config.yaml
model: "image captioner"
dataset: "rendered rooms with furniture"
train_examples: 36250
image_size: 32
crop_scale_min: 1
horizontal_flip: false
translate: 0.06
tokenizer: "word"
vocab_size: 42
encoder_arch: "resnet"
encoder_norm: "groupnorm"
encoder_activation: "relu"
encoder_weight_standardization: true
encoder_depths: [3, 6, 3]
encoder_kernel_size: 3
encoder_stem: "single"
encoder_avg_pool_shortcut: false
encoder_widths: [64, 96, 144]
fusion: "prefix"
label_smoothing: 0.05
decoder_width: 256
decoder_layers: 12
decoder_norm: "layernorm"
decoder_norm_position: "pre"
decoder_activation: "gelu"
decoder_mlp_ratio: 4
decoder_head_dim: 48
decoder_fused_qkv: false
decoder_bias: "all"
decoder_qk_norm: false
decoder_layer_scale_init: 0.1
decoder_parallel_block: false
decoder_inner_norm: false
decoder_positions: "sincos"
decoder_prefix_bidirectional: false
decoder_connector: "mlp"
decoder_tie_embeddings: false
init: "small_normal"
residual_init: "zero_last"
optimizer: "adamw"
learning_rate: 0.0012
beta1: 0.9
beta2: 0.98
eps: 1e-08
max_grad_norm: 1.0
max_steps: 4900
batch_size: 256
epochs: 34.6
lr_schedule: "cosine_restarts"
final_lr_fraction: 0.01
warmup_steps: 140
weight_decay: 0.4
Rows from block 5 of the text decoder, named by matrix and row number. Rows with one number belong to one attention dimension. Each number is 200 + 30 x the weight over its row's rms, rounded and kept within 0 to 999. All counts start at 0. After the name is the row's rms in percent of the matrix's.
# v: attention value (decoder.blocks.5.attn.v.weight, 240x256), inputs 0-85
# proj: attention output (decoder.blocks.5.attn.proj.weight, 256x240, transposed), outputs 0-85
v.178,101,170,261,195,203,205,208,196,153,173,220,183,195,205,226,181,225,255,204,180,240,259,240,205,215,233,250,164,250,178,195,178,253,175,219,172,195,204,219,204,206,231,188,182,173,184,175,174,171,157,203,189,208,222,152,229,200,236,184,195,276,216,191,282,210,186,240,241,161,197,178,210,288,112,220,200,148,162,221,195,187,217,178,218,239,200,124
v.179,084,182,210,241,150,151,203,202,244,224,226,209,196,196,164,164,179,188,204,221,169,143,188,196,199,177,182,203,179,207,212,251,237,148,193,166,220,177,149,228,227,209,191,192,206,105,201,186,212,230,159,191,192,153,121,202,226,163,190,198,143,163,214,157,182,217,155,213,203,196,191,203,180,245,239,170,161,201,239,251,181,164,140,194,194,206,159
v.180,093,235,206,235,232,217,187,217,229,222,207,203,172,201,234,222,214,208,181,242,222,204,156,208,270,200,175,198,177,202,226,201,185,172,195,149,218,261,153,220,163,199,172,210,158,197,236,201,200,203,205,166,166,202,173,237,189,186,230,241,196,183,195,150,222,191,216,230,224,193,190,201,225,234,205,187,185,241,202,245,223,192,169,175,216,215,167
v.181,094,210,233,229,157,188,241,231,255,213,240,214,168,194,229,206,175,213,189,228,177,183,142,214,217,207,201,189,165,203,190,189,211,182,193,160,200,233,107,243,199,213,195,170,169,182,215,199,196,214,198,161,162,203,127,285,182,154,190,206,152,143,204,160,191,231,170,213,205,226,177,221,254,230,253,193,151,263,195,225,197,200,170,172,209,229,145
v.182,098,215,180,218,188,248,194,177,150,202,190,210,186,221,235,189,217,235,253,192,223,246,208,206,193,188,286,228,218,213,195,230,160,200,212,155,174,162,168,183,195,243,185,210,213,214,168,225,230,157,199,220,189,189,190,217,212,213,157,145,200,125,182,203,190,168,269,238,194,216,183,249,255,203,159,232,215,202,183,221,214,185,205,219,173,245,183
v.183,090,210,212,242,215,155,244,204,207,221,210,191,221,189,213,153,239,196,181,174,216,206,215,222,197,189,194,158,192,205,202,192,216,242,225,202,201,199,145,186,180,171,185,163,198,183,195,149,314,248,187,209,207,180,156,266,219,177,190,223,193,164,173,182,236,208,183,185,170,218,215,187,184,184,228,185,163,201,249,211,177,203,196,182,220,203,196
v.184,086,242,162,173,232,202,169,226,223,261,226,208,192,205,223,215,145,172,173,215,215,184,101,187,282,213,166,251,186,177,241,213,141,175,181,204,191,184,127,207,186,226,201,218,200,213,202,209,198,210,216,215,216,239,184,184,227,152,176,218,155,214,216,213,171,233,230,242,256,228,179,207,166,269,216,179,172,236,202,196,236,177,207,186,167,183,180
v.185,083,218,192,206,147,185,252,131,188,169,198,193,212,168,214,140,199,224,199,172,140,214,249,191,180,194,216,247,214,184,172,206,215,197,215,204,188,174,183,196,215,272,175,170,185,177,198,218,246,215,191,223,196,181,186,246,260,226,190,188,232,161,195,224,204,192,265,183,226,191,210,210,278,185,154,253,173,185,180,189,185,197,171,194,152,176,180
v.186,097,174,186,175,246,241,184,279,145,166,220,216,196,175,229,273,224,239,201,187,253,248,199,209,256,219,217,209,181,194,238,211,215,152,224,141,167,222,198,230,167,108,205,184,200,254,175,176,155,181,241,181,177,241,158,207,173,188,196,164,220,212,189,240,132,186,244,197,160,178,148,236,215,179,255,208,180,226,207,174,214,191,202,196,263,242,157
v.187,092,165,197,180,192,208,259,213,231,186,178,175,165,167,148,212,186,148,188,227,172,189,216,190,153,227,141,186,229,197,213,180,196,172,207,222,227,218,236,152,245,231,203,187,123,195,227,237,177,188,142,235,213,198,236,158,229,280,205,208,186,253,224,230,233,211,163,181,204,235,234,172,141,228,202,180,211,164,157,189,181,253,226,222,200,197,246
v.188,115,194,236,140,204,210,215,190,183,199,206,156,215,198,219,214,225,158,196,171,184,218,210,201,173,179,192,236,213,194,184,220,215,193,155,240,164,209,278,213,231,247,169,243,171,197,213,223,186,192,224,189,268,180,228,211,228,224,259,202,215,265,197,246,208,179,213,209,207,228,249,200,214,160,187,203,230,187,173,157,204,262,262,220,216,169,271
v.189,084,163,186,212,180,233,232,232,239,242,243,195,201,183,205,186,172,183,138,212,175,169,164,224,198,171,180,227,212,181,208,176,212,170,244,212,198,247,162,232,251,174,201,152,202,189,211,182,171,175,225,139,177,205,173,173,192,222,213,201,149,213,240,178,180,205,169,198,196,208,247,204,151,245,218,190,210,205,200,155,243,260,218,177,221,224,171
v.190,076,203,161,233,202,218,182,214,232,192,232,163,237,212,175,188,173,220,174,224,172,223,214,177,163,190,184,207,176,202,266,158,253,170,198,239,158,219,201,256,248,185,196,195,218,150,194,153,196,199,197,204,231,169,146,190,194,171,219,213,236,279,207,178,205,208,136,159,164,187,215,243,168,177,280,184,182,225,225,233,164,224,191,181,222,168,207
v.191,090,244,173,214,173,213,268,168,194,183,224,203,206,184,241,205,190,191,238,186,189,185,237,155,202,214,245,206,202,168,159,210,201,180,183,180,215,215,198,179,206,192,202,191,148,214,253,218,201,216,162,224,225,174,186,228,269,220,153,149,201,151,187,207,215,168,258,230,200,191,211,175,254,203,172,212,192,191,138,184,180,222,183,224,184,229,196
v.192,098,224,211,161,240,212,176,198,204,207,196,131,217,155,240,225,221,182,192,147,183,247,207,199,195,181,180,196,254,146,186,224,198,217,203,220,116,198,216,221,207,183,188,234,216,161,169,214,181,143,238,150,240,224,230,233,233,216,227,241,230,261,145,215,191,246,213,199,207,233,216,186,154,190,169,225,251,233,209,194,232,207,205,223,230,186,223
v.193,098,179,218,230,197,193,178,185,236,172,242,185,169,204,165,212,163,171,211,213,228,192,192,208,175,241,174,180,198,180,186,242,263,199,186,213,177,234,247,176,194,217,222,220,205,226,170,140,167,242,223,186,198,194,187,223,243,146,228,182,140,206,274,182,187,137,213,223,228,207,212,209,236,206,174,192,166,219,208,193,174,194,141,208,186,190,181
v.194,093,153,170,169,179,187,272,191,239,222,154,243,182,206,190,210,217,206,223,243,162,161,180,180,207,207,175,216,183,207,227,169,195,192,139,228,236,213,233,171,200,231,210,179,128,188,243,211,130,214,148,199,195,179,217,150,182,222,177,189,136,303,200,215,181,178,215,199,232,199,253,231,256,209,234,146,169,128,212,201,181,217,113,202,174,176,179
proj.178,101,182,194,220,249,200,209,137,228,192,197,181,172,168,118,185,173,155,214,205,167,192,178,225,221,206,208,261,224,207,169,206,209,172,194,246,188,192,170,253,232,227,227,235,171,190,174,185,208,235,225,159,212,216,259,190,182,152,206,226,171,227,197,157,182,185,201,205,195,216,199,213,175,256,183,152,195,214,216,235,187,152,173,135,184,196,245
proj.179,088,213,189,185,232,158,240,214,172,208,217,217,268,215,229,206,189,203,179,249,219,200,247,187,229,273,198,190,222,222,220,234,185,257,167,202,188,147,226,204,226,193,197,166,164,241,216,202,141,182,206,184,159,179,151,147,212,264,192,209,186,180,159,260,198,180,152,229,196,160,242,171,212,168,216,203,215,231,179,154,258,261,228,251,201,167,207
proj.180,098,156,206,206,146,186,258,165,189,234,237,197,259,250,194,172,244,193,205,231,241,184,225,208,169,266,180,202,188,156,193,135,230,228,229,244,226,198,224,181,173,215,170,191,135,217,174,244,218,203,170,183,222,147,168,202,202,182,275,179,173,219,177,249,252,177,222,188,198,164,227,162,177,195,241,212,231,214,175,150,212,206,222,232,197,187,213
proj.181,092,187,189,167,217,155,246,177,197,207,221,226,245,242,186,171,219,182,180,239,236,183,239,187,166,278,182,196,221,197,196,183,228,255,227,232,211,147,242,221,197,201,178,163,144,244,158,220,213,218,206,168,183,155,184,143,192,204,252,215,160,199,181,252,198,165,193,200,197,174,254,138,186,143,204,200,244,229,175,182,196,191,214,206,180,156,237
proj.182,098,163,201,201,255,193,208,161,263,175,200,196,186,181,183,171,223,208,203,222,203,193,197,210,182,183,186,219,176,216,206,171,228,192,234,232,181,167,224,291,172,166,218,191,192,174,161,181,206,261,250,126,207,212,190,186,193,153,246,218,185,216,158,237,197,206,226,182,187,215,201,215,136,177,231,188,237,223,205,287,202,171,220,172,192,175,184
proj.183,092,213,179,151,184,199,231,162,177,201,225,223,195,223,161,222,240,167,211,222,215,208,204,197,237,251,186,260,208,176,188,219,218,191,195,198,185,193,235,248,228,270,188,193,167,262,192,212,174,216,207,180,180,193,139,115,185,211,198,177,130,224,178,273,212,194,268,262,200,159,266,174,223,177,181,217,202,215,165,184,178,229,211,188,201,198,207
proj.184,083,218,188,190,135,169,212,225,195,206,179,207,277,237,241,181,204,261,194,203,230,211,241,225,125,219,158,157,192,215,172,216,209,253,196,177,165,162,233,135,187,157,150,172,181,203,183,164,200,179,148,208,149,148,220,274,235,193,262,190,223,216,170,207,215,182,225,152,217,179,202,169,213,162,172,191,267,222,220,200,178,198,197,212,240,168,182
proj.185,085,157,198,162,273,156,173,226,258,196,220,254,220,182,188,190,169,155,190,211,218,159,187,166,193,186,180,251,272,254,258,174,208,175,229,196,215,206,182,295,227,197,208,173,214,160,149,191,169,229,265,155,201,248,236,113,164,203,213,235,193,212,207,259,143,194,184,175,227,216,206,226,172,193,156,194,204,200,238,256,204,151,192,208,194,201,242
proj.186,100,200,208,219,171,213,202,137,189,217,155,160,176,198,154,179,219,197,215,207,194,219,182,257,156,215,209,205,165,181,129,171,191,233,231,221,220,177,220,166,196,216,180,238,166,200,187,226,264,194,160,203,244,160,242,269,181,123,267,217,205,263,169,174,249,169,218,197,188,242,180,183,205,193,205,173,221,186,167,200,163,157,159,150,177,193,233
proj.187,093,241,193,235,243,193,125,258,201,187,192,202,241,185,245,225,148,191,144,190,162,180,205,142,191,176,250,178,226,253,219,169,173,234,165,162,219,202,130,176,214,168,198,190,268,192,193,184,196,171,208,265,203,224,234,187,191,226,179,208,256,197,236,171,152,195,137,167,233,206,170,213,234,206,205,195,137,178,226,167,215,194,181,234,177,187,232
proj.188,119,220,200,241,228,244,150,222,208,151,180,216,183,162,236,195,150,212,179,173,190,164,223,194,187,149,220,197,225,221,218,200,192,173,189,189,227,234,152,203,222,174,191,183,255,176,181,169,203,224,208,238,219,231,225,194,200,182,160,185,224,152,269,146,173,205,148,187,216,239,165,225,195,211,195,192,166,161,218,216,190,126,173,193,185,220,207
proj.189,085,207,177,165,237,158,175,251,175,201,138,213,175,215,244,202,217,201,185,218,215,233,200,172,162,219,244,160,221,247,199,166,155,292,176,139,235,138,225,168,188,177,209,148,189,235,191,213,232,169,176,249,223,146,211,199,188,218,189,242,241,205,217,224,175,163,149,186,182,231,187,189,254,146,185,200,200,176,157,189,183,208,181,217,152,178,239
proj.190,081,248,206,185,164,252,159,234,167,218,174,217,160,175,209,232,167,172,177,214,177,209,200,213,203,230,185,185,195,207,151,233,154,218,204,178,201,181,235,180,254,179,198,219,197,242,243,198,161,179,190,238,178,167,190,196,216,226,190,170,183,182,224,155,203,198,192,280,191,213,216,140,250,156,172,209,199,178,138,166,225,167,154,168,205,231,213
proj.191,093,154,205,193,242,140,189,217,242,183,237,230,229,171,161,173,210,132,162,213,196,170,198,191,197,167,197,209,227,215,230,165,211,188,213,215,209,212,153,278,201,188,198,203,232,162,127,208,197,237,260,152,227,252,244,141,162,183,215,239,209,212,200,265,172,173,182,164,235,193,204,214,154,195,235,184,202,182,238,207,179,169,242,200,159,171,243
proj.192,099,199,166,186,198,248,216,200,175,196,176,185,226,199,192,166,197,161,217,166,153,167,228,156,200,228,243,194,268,196,192,177,174,229,166,222,187,227,209,180,193,184,182,156,197,236,201,231,177,194,244,126,202,220,173,194,147,208,183,182,207,174,175,216,208,185,181,242,192,227,264,210,121,189,164,194,167,197,184,221,187,228,225,183,239,240,233
proj.193,092,222,172,173,190,207,187,247,151,194,200,254,217,194,239,204,241,231,191,220,180,277,181,212,165,232,210,221,181,222,209,191,196,209,205,165,241,163,174,237,155,178,231,219,211,179,197,220,184,194,245,174,191,205,219,199,212,209,158,220,214,257,190,179,220,181,241,232,176,184,148,191,226,177,199,174,202,154,157,234,145,177,241,213,139,239,211
proj.194,098,194,219,193,186,148,173,174,190,183,219,233,217,241,236,201,247,199,176,196,185,185,190,201,191,180,172,191,213,206,178,167,250,152,262,197,179,120,173,252,190,236,215,226,230,194,146,180,232,193,213,231,218,186,192,169,267,204,205,212,195,204,214,212,201,224,230,162,249,171,169,225,226,187,222,219,198,198,188,206,172,135,215,214,167,196,237